Rows from block 4 of a small segmentation model, named by matrix and row number. Rows with one number belong to one neuron. Each number is 128 + 24 x the weight over its row's rms, rounded and kept within 0 to 255. All counts start at 0. Numbers have three digits each.
After each neuron's rows are labels from the 100 images, of 14976, where the neuron reaches its largest size: "lies over" is the class under the peak. Only what is clearly more common there than usual is listed. The data: pictures of board games with random positions, seen at a slant.
# gate: MLP gate (model.blocks.4.mlp.gate.weight, 320x160), inputs 0-159
# fc1: MLP up (model.blocks.4.mlp.fc1.weight, 320x160), inputs 0-159
# fc2: MLP down (model.blocks.4.mlp.fc2.weight, 160x320, transposed), outputs 0-159

gate.155:160115214182150122094157170123127137139091082079122139126117125148130116138191157146103116143127148126110140095117132140083110114112145112145153116127130147127154096119178142119127133142119106124153116129137106128127158169087153166133170132123112140146159085145144117132126149107117154124093119143172152090120119132129119125133130094093114095167146083164100133167141130111138149140130105145126133124108145074115125096186110107123088139127126144139128151091116092139151128089130132
fc1.155:118139093157144119146159092151132093120134138112136103160143106138132141117134087132108134111128123173119151118141143107157117120133109175075104158131108158129122160142105140108104119115133102137105119163128129141131111119114135109109115117177138145156144146181102122128123155131163105109119158092106128146080125159119115118166155127105143121104123131081135126057151126143097166148080100141075170126139107153144114155150089139176188146093161111163156156145140133141115160167133114
fc2.155:128134167143152105087148215146142115123105115144131161112147158135124099127144189132139089134109130147087094110148140144119055154103152132164140168163173123128127119117148140090156134143123130113131110120120140137086161135091125153151103130119122104128114139096144107121122135126138142132080105136141130100089131112132103105097156081122089135134148077171116105160133110085160102140138113107174111149090098114116147151099140126125120144160121103121121127127137138099164122097151126
lies over: board

gate.312:108123106144103163148155089095117157126116128122116126095143156169129112073134129127156136156144109176160128095124116113161097149139174145118109167174134138145147099119125111154178124169117111186089148143125102117129116170161120123142125136118128124171155152093153134116135086159108143141135170131143130094112111122144132114137113137126116110156085156133114124150103143151158101150133133103150103123144130088164145119135132131189174125139133155082131102157092162106160130167103107
fc1.312:093129130144126136163156108107138148118124112113136158125134164181136081049134112149152109180149113185147132097114106119157092149132147141123100163158114128127158112141129104125190139126109115218096137138122116130122124158133113115151132116128116145180144124115144122066150085151110154123108164126160126120112106132154107136126114125108132121142119138111119146148108150149146118157104110097133125131148118120152136120115110140190164120134142127083145103160104162109135124154100099
fc2.312:139144126142136123178129092128123108155115126089132147172082122148115123107139098155136109161118144095124133127116120141158137137143124118081120128098097148133171137112113129078105077122122138164131177179167102160144095149150122170111149147162099069133147112113133166114099130163109137104145168148121175115100146083131147112135103131128127091087129113111102109140102126133126113119117115104113098118135158133135082115159124121133135115151182148109174153171133164101151128119097112
lies over: table

gate.1:111166130130167124104112100141095131107161152102124177170081134133136174118146106103113125169119164120147134134121088110117134149157103125160133149107148117082118135154137113139094185110112115133162116179148128159106104156149148138120136140159148143156158108139123143089130152124138122114110160124088150128123103130143105130142132090148125148153107147153165164095119115145137129110064159132131149116140135168103143169182159101155090137072153130160128112097117102140109144146132103
fc1.1:140113097086122132139143182096110140127114085138114074132146139143095126119136147144175143103105056107123154128149149119114093158110124137089126108170094133154129110098103149136146101121140153094101170154131134135151121117115109104077142116118116184116107172154132131165138139151076130110140118154152118178127136120120135148110121150125125131100103154129130113137116132098122153092179141112102115120161130084138157120124103089094156123140152191115127115148157139108153122109102150
fc2.1:149146116163094118127118070149117165128132197143146168116061124137149084142090102122106103120131150132147094173118144125167184112121128142155119136111102114133111105133110131119111100111129136135127146176145157158091122146135147110139101097123141134137131114099139123125119102123146112149131136133099127157111117130128105130110136146136140181157128165092148123080124103140134178149104156130142191126161123140155134139116124094140146112100142096123118117082127153158094190170143125
lies over: piece of the first side

gate.193:103147138131158096112119122107106133130151090108139143121128134186206102101106142131148066140155147086146117115090110183168111166134142105116130150100118067164153148166172124091119107150121116145196136128089081140103142127102168130145133133124087111154119115124159109109104128124135146135143117128122171145136127151141112125123118143156114126125083122177097104180152151159150144128144133099126138105153132125109118098130105117145128139124120127134124122157125145124100144146086136
fc1.193:135116088135105154140069137111127120159163155148127137114135163103153137104099096109193142082120106143142129094105172114138100112084193134114118111119146105136129131118125100113137176170154163107145101121093112092164163106120049107141111154177138155133128126103094131159150116131138111116160141140142141113138156174119130144098145141126142114117120128112173155102105121135128141145108121107115131131112125109133146147148100164129096136161108116124123119124134176133165128100089154
fc2.193:134143143113118152120154140127154133109095093102145184135139078117102122109126123137098135101129125149126164127160088114123153169143085116101136128125132124107152099114146166155109154156158132173109109104137190148142058115197157165136156125100138131125121130100151120102140153103134141127088093116145108129152146129166116144181130135136147131134116103124133097164135116143143140117114140116111095152147131205096150112113126106136095125125167167119129145156096117107135106127161101
lies over: piece of the second side

gate.90:136124182142149084104090125122136101160099157115136102148147116173167099138134112095085089148150167099155107150083088152190143104142133111167144136122141119124134148112157140130163072154159112144112108104122112121130092149121176144100162108115115114162154124161179137145113144140161140126105126118130138137104139149122103139150128129131146093116136094133123113134162135112106115134126092181095108114138139126133095095160103115155134157109129101129172146124142072140144124147104151
fc1.90:125117176157140095109065096154110131153114137108123117127145111127175107151125147086086072125131140107189088139095121124167148128121153096134158133145189085114117156093134116124171105167139119143130100109125120114167127145130161125095133116118128116162123150133134157143135163155153111124091149148119130109129155130128093158153121136106116127115121116162147088132115116113083148139105137195126130099116133115112109158165090141112131136111135112151156151141111097142169127139148172
fc2.90:109132080114160142134145133128142178131086138100119070150161102105099111141127141133133122134141144162114137132156142173067123116124111157078079112178133149090123133080107156117122163115152152153092127133150178119141136127143103159171135117107161099102111107134101113137145119109135104090119136118092162131128139105112133106113134089107097116129147099111111139111109120156150138125118130095141149111066103169139109108119144130135107101147170161087114107124159144108089119123163129
lies over: piece of the first side

gate.240:145133140141110125148086111122109109102165119111134111120134091115151129148110106104146117124092111145140143121105113126096142154147110154145148078113144119137101166093143113131100098109092087144087132089124109120103127083135170061153112147157093082161087074123121124101093109111105131099127115112123108107147116135116139159100115136150142151112100104068113104107152120155161159169092161156130151096112143155134098140113100160126128113136109132109115141152128170164165147141155137
fc1.240:121092123146134121170110106154100131115144120135119165132150060109123070144085115110120141169090113145142150161104113111134159138155119138103127109132090099136144128113115088106135103091142074160154161141111111175114104118102132119131107145081133110137105079111087147112128151199143129115132127126114096157113121116130112154167120144153124139099079149122110140134143120144149155150090165097143135122132143147178148130102127121109139123120174117147118123138093191100132120147123120
fc2.240:107124153142094125096139130123140144132147146147107127104123157117122146086112150114110109124126085125136108126153126112154166184154105113140142149074160100121100127101114129115171144177193171152113107126113117125128101077077136114144116144149101180096109102122107133110164136088143137139095136069137137145145093150144102127106132174119108131116127120123167128148098142098077107130139118130124133166114097111121153101116106153133115131122088134106115080147108114154170132118172145
lies over: table

gate.191:115108104098110096170159106123161128125113164130145159151121144149120126119097104136088127130137128120135108133110143144188114130106133138176136133090111102161128139170128119115127146143165107112115127120106127151136115107139102104119149074107104131102118118123088085145136083170151084120137071102160092141130143158180122124104136161140132122137143099117114129193134154064118150135142161144105141127156118137148128095127074131120129154157101127111172102141111115172155112090115150
fc1.191:200140148124146132158105161099151130121139116070134120105100143125141120118101117140084121090127109105124149143117133156161115152159106115199143184097122119153130125153102187111138068153156127100155171137134077103125126131113119145127164153120114168088117112132099155130112123158150105103105107139154141141110104107168128134111114146107092111138160110161163130136139130123162152113156134159077131106147105126113117109121135115124145155115105159132147143146167108139134110096146108
fc2.191:127122174104110144111104134132087141092133114095098110139100154138140123121107189124097139124162127112115073167141142111125099115157125121118126147127117133117126139098095128104166106133147177123128146156136128119123127167122143140096131130134144134134162106180108162155145126141136205108136127170119138132127107069142130180115100156127098125141116155147118126129142198114123097127112111153133137102118109097165134155155146154113113097155174145134160143075166089114096114130140138
lies over: piece of the second side

gate.112:112099104079084102135116146098095124142132117098116097116149143108171193139137108132118109110096148129138115128120117154135103175139159167173112147136156126121177146134146144147130148142095127112102118108130102168102122099151150133144126137112162091113153099142135112131097137116128119120166094047108125113153124100075136102118128145171150138135110161141121132162134110104169097113168150129138101160112123099087147118133157120137149093108128143101110133161121171099102111101112118
fc1.112:155155125107162138138124138103150117125171112128122121153110132077137135125137123106145135167094147119137132106163110137137173126141139138117156139097156125091102165098114147157119140116091125093111131093126117115153130102129171093145118142178143098152064123148181153096146077057130127100097164126138118101156106140134134140158146143171129114151153129120115150096137127127139133164117125106162134114123095132097145164112143155139156178108098108142157137170111144142152153124181107
fc2.112:128128161119096129108101116125155114128103101144120081146145111157148097149114148135140149106123112112106125148120168135155099139124132144108113137112109127184168122135083138088140060151152100112141126139144109142136146150145093132130128140065143145134132105129162151160127155118123117159165068112109133125103110035113087114149126115148093132130132161148125123163175117077131119088142140138129133184141153109129120115128113146112158080139123125110121104145118144093158160153123130
lies over: table

gate.130:121159129108206112070141134106145152122135105126125098154147096130138141113100151146133117170111179105122129137147117154186131110143117140110117110100117122117112163107147114140108139146134144114131131116154093093136123141129157142082107114142113067092066143098116108127133116134142140155092130117116130125155128148137140149131147180089145139143111088111097078152158100130113115150132140145114146079106084145105100114139102107121109170116144172098126187144107114157136130147136136
fc1.130:132114112103126138180123126122136143094137128174151104141118105145173135149141114132131122084148133151118121142141137156117125170115118110159096155108099155124119178117083164144130116123110119104075076127068175147111139090085185140142124140117148143101134098212161100085120101094133116102139128093078116132123106094133129115129158133138126100127128116140111108120151146112138090120147113106108134121154150142123141149120126150154126110100099130126127165108151156126080109113129093
fc2.130:116161118147129108089131109118101126119154125117121127113131166126133149080136204092133127134116129098118099119104086105168096135144127129144139138081101109183157128148092100127105099112133159139126150164115048138135084131106143134090140112088098097151127122102142122155158102146114110128140131152130099150124114142101164119161132164137166152158132138075162136164138145107116138136151167124136082089116115127121117133138095117137153109133143185122131113157093156126109120113114150
lies over: piece of the first side

gate.121:133089128071155154158160149154084115135113127157128101140132134130119118158121122065073132158102125124144146173143144142117139120116130151112134125153126119115126134095081149136181149107173126150106134131148142186116153082145136137100125126147156120130123164137140081129136089093085130092093074125130109154156146117116098127140116124155129085122146149130157151151124140104124138091161154099156098146096112169157136120140116122103135123131151111134132087126153138087094130080130154
fc1.121:118133132162072116100099140110166153139123084150135146092122145086135129092137196192164134088145164129142147094151141112165115144130167132148140123111129120132117103148165128138104129144120115118126134120125089105172114180161120102116117136083115141121148122118150141154141162127140122158179110138148127109153148118125110130141140177137142147143096137179130103171133117132130126173142159151101157129117139079075111118112120148119116114115114176109120153139091113155169131143146126
fc2.121:118130138067108113111126127153121092157152120172144203082117167100152112117122148138145119136113075128132141147118093096173091155148145121140138152113150100159139149159149120114147116119113098171162132101115084144113160099103137111126107134148094149151104119109148101098149122115126100154139087146168134082174113137121127134119107138164141157142141143151139135168112129127170116127141139129131108131166126113108130134070106162119166126118098107125142126147108124143189114088124141
lies over: board

gate.123:137117100102118159119165166113132130109106148150126151182165141146119122131117095093109143155162126131127125111137136141153121114068154151108102112154146138100162161114117145089127136122161141147098076130118154139147176133131077136133100107160116155104126139098143072134160101091105104135082137122114122105097143136143124107115120087113157088137166111140129166149098090112107149115088135132118116155074102153127115112122085139130163122168127106072138104139087147123108130126115144
fc1.123:133101140148159172133138175117112090122107165108106127154147137156122111173107132124089072127156129151120129098107123131099118116145116094103104127146137137150121151067126160094157101137154157141163131155154168141106190081111109141144135140142154136142106154124155117172104149093124145130115126147129168116119093133102157102087113097111122117145159113173112150135158093152148134107131109116129096156077124119135094144146111118118152139143144102103103075144165104107102149127128109
fc2.123:107152143156126123126162144161113152113086186085102096102157133113135137153107185128091149079139138129122108138134143143103132103137142144108134114125120129126128112115140093149125158150125149105164170137120146116139114133133135112135143164101167086139118129120130165171137177136164174141144104106105136146161134114109120136127126098147150166148103128168096128109136142138111064120146090121143121143122164127148118174145164114080093097150171121127106134078174108131101128161156147
lies over: piece of the first side

gate.256:108099113143157134111092160182117122128156143126127111103171151136112113136111084128141176101141111130111123112115128114138140171147112151083123133150119107116155164123093137068094137129133139133134115166103175129105132130144118136119130112145115122144099147090120129190096137102138123154127154128091113129098097098114154071138151112107145161120116104121144083105092066141108104085083104100151139102131120113121117122122139146094113106124146097111112154147130084069090156132133133
fc1.256:144142115115164124125157076115140110094144106126134143142081102128121147106106145142133148150117115111150141155155140127136124144131073117157138135138074132128130130125159124170123126115139109123130128067133085136168067119086122123125143107137132170112142121145112160122136126115116126084100074123144135169171117110126090178157133129139096136087163115125131167156155164102138180134158151141109107112132097149142127127160088094119138133125127155187151152129086158113120128112110173
fc2.256:145140159120122135099153147151116141150152108122147141114111113133100137130136119106125140140146130128159147115185089099110135110121111191127137161145141139146092116135129166133095095115124160131078141134150143115088073114135141093147118139137158144127136117141173125164097068095101112141090150148138130141094160172135159142175118071152148131131125139112128116076166113167119086075106113111102144148161131138121125121095160117157122155117107090128115152151122110132084144144168125
lies over: table

gate.269:159117155147126139131116088099191116121121151145127107157128123104156140137104127084133128140088108091119109170124156134132150125135143106099146095094102142178105085154114151156147101134139111096195143151141122148093093092118107144106128109127139162110150142146132122136129142176141162101161124144121130146141141123120149157106096135107126136119114137147149092106154092103106135113162154186132086091195146136135114114154152093126124165130122127117138129106176114154127137107143179
fc1.269:151129089131108176114159094089143114115132140178138100142139171101102155134103160062168133140139093130139119131141147091146145120150132125114151155121113140169133071116110133155148138145124146108174111139135136130139072132127159132083123134135162190110163123134121137142145082151115154115122171170110130159107137153108142147136118116169128125156142162130152151138140133096153123109125135114140084125107086143138130147142158113149124142162132099075140138171180129115135157144153131
fc2.269:131130163141084145159158111122170147121114094140125115122146121155140130132146146147154166102108118118157089103170110095157167147131097121132162083138132134085158127119137144160115188141146113108146099123116108124140101138144068130159127120147133098104107107101140162079149169097103125113114087068150142148170076088161109141134126136115123127153099139112111151112134126108142135112138150156142170117129122113136158121117124128113105108091121150086125168116142108189128137151152107
lies over: board

gate.105:098111168136158107109095129142142123113150078195139150125126132153173105117088132114129099105136146146167086114082096098168146150150141083158136127126133094103135121095169112122142087134117087138129088138141098165112082153137155138143136111090096128164116146166151167148096158178130147132164100120117146120125114108114115129130157156144114131148103118146093163093139095131150138136131149139136134108150164117094105106138107119101143157074124107147120117120119088140138152136131135
fc1.105:137112099111117176145171114089092146141122162148120131158132125155072141117182128139101141139131125145099145157152117140107102092120113141119126155100160140129112147126132158154126135094102150140083163109160162128127147084138127115127112159163150109093136146161120103147146132095085127089150119138105118146125160156144145128098128107135174152117155182094133166115152112113164153142120147122141126141093113127116160174097175128160174140142145134095120097102162143149097111091149138
fc2.105:143109185162134144088090158108109128116156085154076151088123177107131153117126123178128143077141131138152111143122127086172158149149129076131162111127131134143138116092153123143142129170096079101132156109107132137136120146120161131096146130100099177146146158127114168117125128141112161148135109132135133091130123123101122139126125129165124121155084141163146130131137114115109096110165137155138103140148162099136136120148151117096146159108100090128107155115111081124175173124103119
lies over: table

gate.165:098143139156143116090144103122154158116125153152147135144139121108142172080116140110132161137165163115104163165131147131139117085145130138153108113111101128137148078137099133133081136147154156143149150139126122141153109151114148172127125137124128077101154089138146133139166085110147140134103141167110119117116125124132179109172123163154117150100180069144174163142149131098111103155128147101114095097130074144126123137126113082128082130154122131148119138098100088138106119108114154
fc1.165:114136158140144107096133063106132123120131149115124089144107127147111174081106137103168144134127156156144133132126086118148138108166112108153109134143142129119132131156094124180094125133095154101147138110139141131155117157096138154120140093104108148111199115153108163122137168111150114164133125156140137121153100126129125112150122125122137140147159097105189162126136166082116115132136168134123084120120087095109135164149110114164146095097139159104127131098123089139124143119109197
fc2.165:115147084125134167127097149122100102109096112150112111158169119108118109136119143109082131129118135117147117138123117120122177107126132152140143127134165096114093153078122119116146084146124141088159088099127108067140122143148166151142130132145139103108111139090148109142120164100143132119161092063163163131165127154129119162164121132141133130142111111110123134106149137129162138085088117153127097112099161171130093176123145160133116129158167126141118137139096136154107137147199131
lies over: piece of the first side

gate.216:079085153158108128122088103163091131137148109098116158107114130121144082119108137101153108145117118138164122103070171094125101099154179131134132153128159085132131148129134074126137129163097109119149143133123131108139130159168112115111131132105152103175130123127095175157132143146096129151147159106141158117094110093150096110152118113103076146111103157159102100154122159134122134146100145129162113083122126156138108134148128148106119119081117137149117156136111149075109104122123158
fc1.216:137166116124176108133138097138141111160138109177145135150075118168213148073144139164119122128136137104160119122110116120166109160094132120159131119108112127129136103163158120136119109177123098143130107119120080123138091160149132147104116122138104114110147128097118122094128126126173118125161103069153125130151153141115079115131146164131157113111109119119157128187140126100110107120157116159111142132137144124114168068125120133139145148131099133136108114105149143146127083094088130
fc2.216:133099059171139165143108124113142134136068152093124121132133118094110118124149135111080129105141142155104129119129104183098168114130120130116108116187135130145102147094111131115118135137146158117123097128112161113166172164132123147149118136147153125128128140127122105131073164124121175139092154134110141168112159115146173154130111144103143147144152120152114137132108110143118127149133129129104081139119139111105091140136119116144145082128153200126133183115156092080113106156121096
lies over: table

gate.248:107129111114120106114129154166103139137099147185130116105152142133146078133147149114148121131129164141090127104122144168110140089126105171139110123136140102151098104109132104167099188125133098166128108102121130121159115129153104128182086128097138130158130135078109089122111153134136088116097112151095117093174142147151124112123156139108133106116148144122112127148143139151130118154158148093156080130101122126110113119158104142166122158150098120128110064103100175107128102165086112
fc1.248:115130073101107156134093155158129127133126128153134144132137139123117085144156145155133135143153166124077139135161148139117120097137111100137120123114140080155098122128163131135098179138110076132086114131127117127164116145168078128157159171108139156161114161144123121119111136133161109149085099126073126110161130130186158138120151130133122119125134102121109149155112134125141100134159155122127092122113158140111109137174108138125129153170116142169133135068073178121135131147099100
fc2.248:113163133139177119129128152160152075160130127102112082119127135166080120111130161114075115146132145143134131121140136125107136088144111115173141102141127057138153141118140133092098135144168119121141119137140158162133144121140145124139148141171111163115152139155150166126114100115152157084118105134144143130148104091115131185094107154147114146126151080169135144132128129152159094100143131122120103144154157110137084109174116129120077131105120148142132134090114128138174167080120135
lies over: piece of the first side

gate.242:148120098107139139121110128075183118123120170123132086133135125137110110135138110153138158125184128107127135147139167125117144114142146134125095120150119155158121145156087114162119101144196118143129106119136154130126158107072039136136136145140130146091157115114123117158112141108112126123091102105112123139118131131127145136109131136139122132108145106134139119120119116132096140114146157094102141099122122127142099110141047086122157107147112135103129153105230159132141127136096122
fc1.242:146112118166107120146113115078131146129128141123124134119125136094133144105126124145151121120092065107125115146102104138107138146138116115130114120137161107191167126175125133117123090172171121122144129127199135143110102085101101131154155117118110123110191086109086127109130147146138110113149129097137114141121099132077121135070127118104127126118069107159146106135149106138125183111127114125140158097150164101153126103115089107139126080108127157105149109107124152159137119093113152
fc2.242:139155133125090163123126112112147118108141107118116170131104104111122160131100171138105127154064091138154111143119109097155139141115108118136151125106117158135141140126153146057101094148096124112120144128077100107149148178130195168117133156128090113122113149151120158119122140147131133157119131125167159100092121080138122176158115101164126104120123138100162122140131156090165150134145111162109123100145168139127145170121139136120106148134155124171171168149095148140130117104137127
lies over: piece of the second side

gate.129:132158114120124133154101111112136141108166144142122115100087194142144138087147140117153129125174107152150112101143129149154115134139109093141152166113165110169138153127159155153159117145096110092098129136114097136138132131101159118142128111119106177118222182140141140114099170135150137132134156124145122078143071126140150136135125116142133120163130136157118147116108122108153122110126111161093124109127155112109163129108143140140155152130121122085105171118150166163159143120123177
fc1.129:161131110126151122107136139134093135117138177121145108137177128133097152149111089053075085152084129161109080135120111154123164117131115146101154130073140106146132148103150120150126141096118165112122127094127174111132128078117160130112114089120131102160163167156140144150133180135121125115129105141121154171138148165113152114087115122142156141131162143098131098108140141121110153160122129130153121124149112113096139162132144134109111157116135111109119099130152089156088121129108181
fc2.129:093156139151145134098200094116110170144161082178142166129126146151157178094060143151154128133134130117197130151112097151146128154150110099171139137151145141121099101148114114106125092147142118152176136122122132120127112082120132190133129124150109114127117128120127142109141114098158121127116095097145172152120105143129114109116116124131155117139125125154112119123148107150140116096153124112178152124153150118140147109117098130133116139092159163076120156136154129141116133079147135
lies over: table

gate.291:120161109101108113110146147136149100104143110172117127105088147176114176111105160115098152108182158181148148134145114159111131127125115134198131105120155125165096147126158138156135152110134147113151118097139108083138152159118130129119124103127103113088153121120130110149131120082091118137134072123146141161100153130134125157120144131175125148157183115152140143137106168088141179103132109119124121152110121126135116139132084166150100108137117113087126108105137145112146117082135162
fc1.291:109126097080141156112122158145122129113144113146096112090124103115107132124065102129114125122160155198096169146143118148124117130137089140163096114122114096129107130095133145118152139096117135137142173176130112105093162114174122156145112123126083083095118109096093125118100050135081140123132100141117114128131131083162138130115148123147111128110141121152122127139144125118184115158115132089127125128115106125198094117101125146138120106131136117109132127139122120083145121096165128
fc2.291:137167155097153197126111151103136138120125147110129074127125111135086120135129139130124118082141136108113125122164122166090112118134124111155135129155169141120144134085130173165159112164128136139118101160164135125118107131136155136081143130161153084104073150135127160123129142122095170095116145126109166111155146125143124161133102104114126113149141106154108128106148121124174093094137079108098097120114173155151112122144158069107137136116160112158138164089154112146114123094145132
lies over: piece of the first side

gate.227:168125166121145110145156180101105109133111129093130111140123127140096131177137126112114095148135154158056136132146104148094135117124086137107135133137118152153109126111151193168099150101128136104125127127157130133107095104167131136152174132132164111138137104145169113121083113141104147119138103143095145129117135114134173135114123098157141115120142103109084167135168123157185117116131108101114084136120134143136117105143131087142113144135164155101101118102171118124108128157081077
fc1.227:101130098115085177129135098109135132121128132145127140188129121122094125119121121139163189128144101149128139138111134130104115113087149106124077112111149160103108157136100085145146139095149134152129105096081145144144181134106079107139090112154170146138094158131131136127170099093115090176103097137120131120149138173118139120070128124147125147130117135148127153145097125131107140148157156093157154110090116124091163155132133140091137107171123105123122110152097151125149156135155115
fc2.227:107142147141142125105101144154114139151116148111112090122163148100117111142129188088102151099152154120113152082136128141086121093178144143080112101161185141113132122099133106144125159105113150151120137134135165087140133148152143125129125096104153096141121121100136094175120200128138141108149156148108126117130152125111155141126142086111125149142127119153128135098117150160151136148106096099171142140102108128142083142121131130128075101115185137104106123115144095081096116162142141
lies over: piece of the second side

gate.89:104079122069106168193132123124092098148077147125126154172196109116097092141125115163161147133147105132143109123103131102126152115086144119081108147146090168090130143152124084091121133083141123149140101117143175109134168134131105139155134100111132146112129149114174104114158117118133118129167161130117142098123129126114121149123152099104115127115114119140124152130121124136115116110119122113127101164102139120135146105105122142109102108166149149090171062140113110098120140137143118
fc1.89:149112169079147158121129155133128123146095146122154148121139089144096124176124129110094116112135162152118118142132118135065157057107103124147121123134131121154108099110170176156069111115171154103134139104183130121130106136122146165137170103133141151144157124131133118134125114106130159147156116102103143165124092110085139173145141125106137130124146134154114114109163113121128132114158133167142087176132194155116105126149128093129100134139142153120094126110108123116098103161131132
fc2.89:137138153158106092131085101127168131141138183077131081130127122119128148138150138135112167078154136111110131164148172160114127112188130154106130109143109126136114132162123144135136103113168102113165117159144137113142152136149135105097141137102148140106140119153114145187124175109160154141127141115114129113102140106140121163129137118107121159115107149170141156109121167135101147155064127106142161179136125085121114131149163160096098076129133111126137145100169119161093129135136119
lies over: table

gate.20:099161157126122109094134161170139115114125141152142124167130124126113124080131093120147124140144196117125107121122161179134077095081149120070128132116127139122153148140162127129125142147130138142112073080128156108189141155127091140094094096130135136172116128113148146109110133133126123117108117137107135111124165167130125117130124149108101133129138126081099119124091168096085128161155113121105120092114146120085144148152097128111102164089121104124145152095148102124151074133119122
fc1.20:107141155111114109130089143105125131131097116127138122164144148093117127099147111169137135168180196102110101159115150128135070161123162115090108127142124127083129152134133137094165099142133091146106113163132117111136169144152074172089114128121154146131115152115148152089111141173141132112099122116094146109127137129157141144182138124134104143121103082150133117135092120109098125126151115096105093100120146145119107115127068137118152116137118153126142170125128094097167128141092110
fc2.20:095161167145136118106159158136149117121153116106104128096176147144136137147143145118170136115117082106123143081136165108100086146160121134142098130192106139116117142112152152118151179154128134110094129144139118100132139107117095129153149146150147135128115117108109120139112119050111159144095148105123145120082103155145123111171151078100111116147079128128081117141108155116131140137120090148137149166119114098135075081122123114128123111119106139097113144144094129145128146129142182
lies over: piece of the first side

gate.246:120120069155122125103109089166116120117143148106118138141108135126154118150103125101110153137160117128157109106109161142136152136105163121154114166154107106086157136119142054114151115160142153173124133104133158129134124140124129180146101097127151127156152122151091133130124159129109145127139160107087117141103145102155114124173114098143091151145103109137134157138114157139097143147061132117153166138107077111135127150150103189163142085131096094145151149159111140097124123104106135
fc1.246:123107108095134147118106130109125117104129126091089099164109116192098152110102125130121158151198126153148121116140152142110126155152095121153107169131102160078121160109113091132168145153106167153150126127113155114159168156118153160133136101135132160162172129141096143131139128122099134139111143140104132129077137095175124138134146113119085113112117072179130165117096154098102095098101129147112126125092116085130106139178101119151123135144103137094134124105122124113138114124130134
fc2.246:071153165093086091135127133135097133152080128085134134116143132156142108131137120129135073120161159142142126075121117116120108119145093153072136117132126139126097083115128110105116134103130108168109137168135119143074142119157112096154120147135122107156154078121158109118133128105148099119146099134093145115148123156104153117111109114106192132130131101150118127134126126134165099142128130104117128139160124172125114073101120152106133106145110130050119099153125115156145168155103120
lies over: piece of the first side

gate.98:122107140165178146156118092129165120129108069164130144116085151111169130108141116152129128166114094123154171138096163127130120114098123107129143112119146135123079144135126093093103110108131127110164169125126121149133160143122139102123116110102119181138144087131094147114176120166135119146147130124180075110168100131122104111088113149083109143174152119126100121114112142133133167190102141151097145079126125140121155149124136129104128157111113088153117165137145123123131132139158117
fc1.98:128131129125109132126117138134125151124132116146140127132078139123180180132141116182100122072147142154114089120149142120125122147092166115105126150139128180100115133156140101096142180103146174116105085116086114122145159146095134172141134129124147131139104115139136123128131107128136147104163094120115103135121139106190079093167131182086137113144142105119135144133114153139107086137147107130101180112105138095101160109104142115108110112134122115184097154099152093116124121149120092
fc2.98:139067104105146159154118145120125155129095122188106132144164096076109131157152097137114138117124139135126168167136084128120140105106113118138098085163143140112113103133121118137114102099141134075124137101097189138133111091134163115137099129123142101114112175118144112123113130121178106139154111122115096142187151140081167107103142144126162131111140107128148127120156068147131122122110135136137137153140129165128173140110144126131155132161126137142109131119122092175089165170152120
lies over: table

gate.0:137128139122051133101135106098163110116158112157134104128112128127114157130123137125156125078107097160101103118146173110094122157124118140126132114101152148175124093144135128124090142112113138120183110140139129114165131120099074092089120135148143189102127148170119121152184123114097149126123105142127158127119155134098123146094108151092124135135117178113145130137130161108130158144147198138144092108100154162110124124111113124119123134104113128099125092087155121170118136119135170
fc1.0:162092124091115115119110127079142112140162130124123117141175108119123112127097128099174109150111140156113107152122124123115133146117133147141127132118097146126133120164109145120115140118118137111153129140085124120124174103109147110125141156146160161122136110127093117140165066111113156147094112103129128113143130125094156127125122142145121136167134170116121124170156118138203081149189160132138107138080142187129109116076181136126112137144138138089097154121173108109073148150126097
fc2.0:132141137130102140122121119128134117116116152061141127116140138131137125123143142156163129103100120134144109087158108128093120128131133157091161089146134154137126138144161137160115185133110104122118093122153160081162107137184116124130143146127098064108100086099094118110157097126128061113152128114108137124146120121148161124172150135097121127122085120084130098108089117150104104133118115118137117146114126134110103141108113145165120121129083171106127153137089130195165075140124126
lies over: board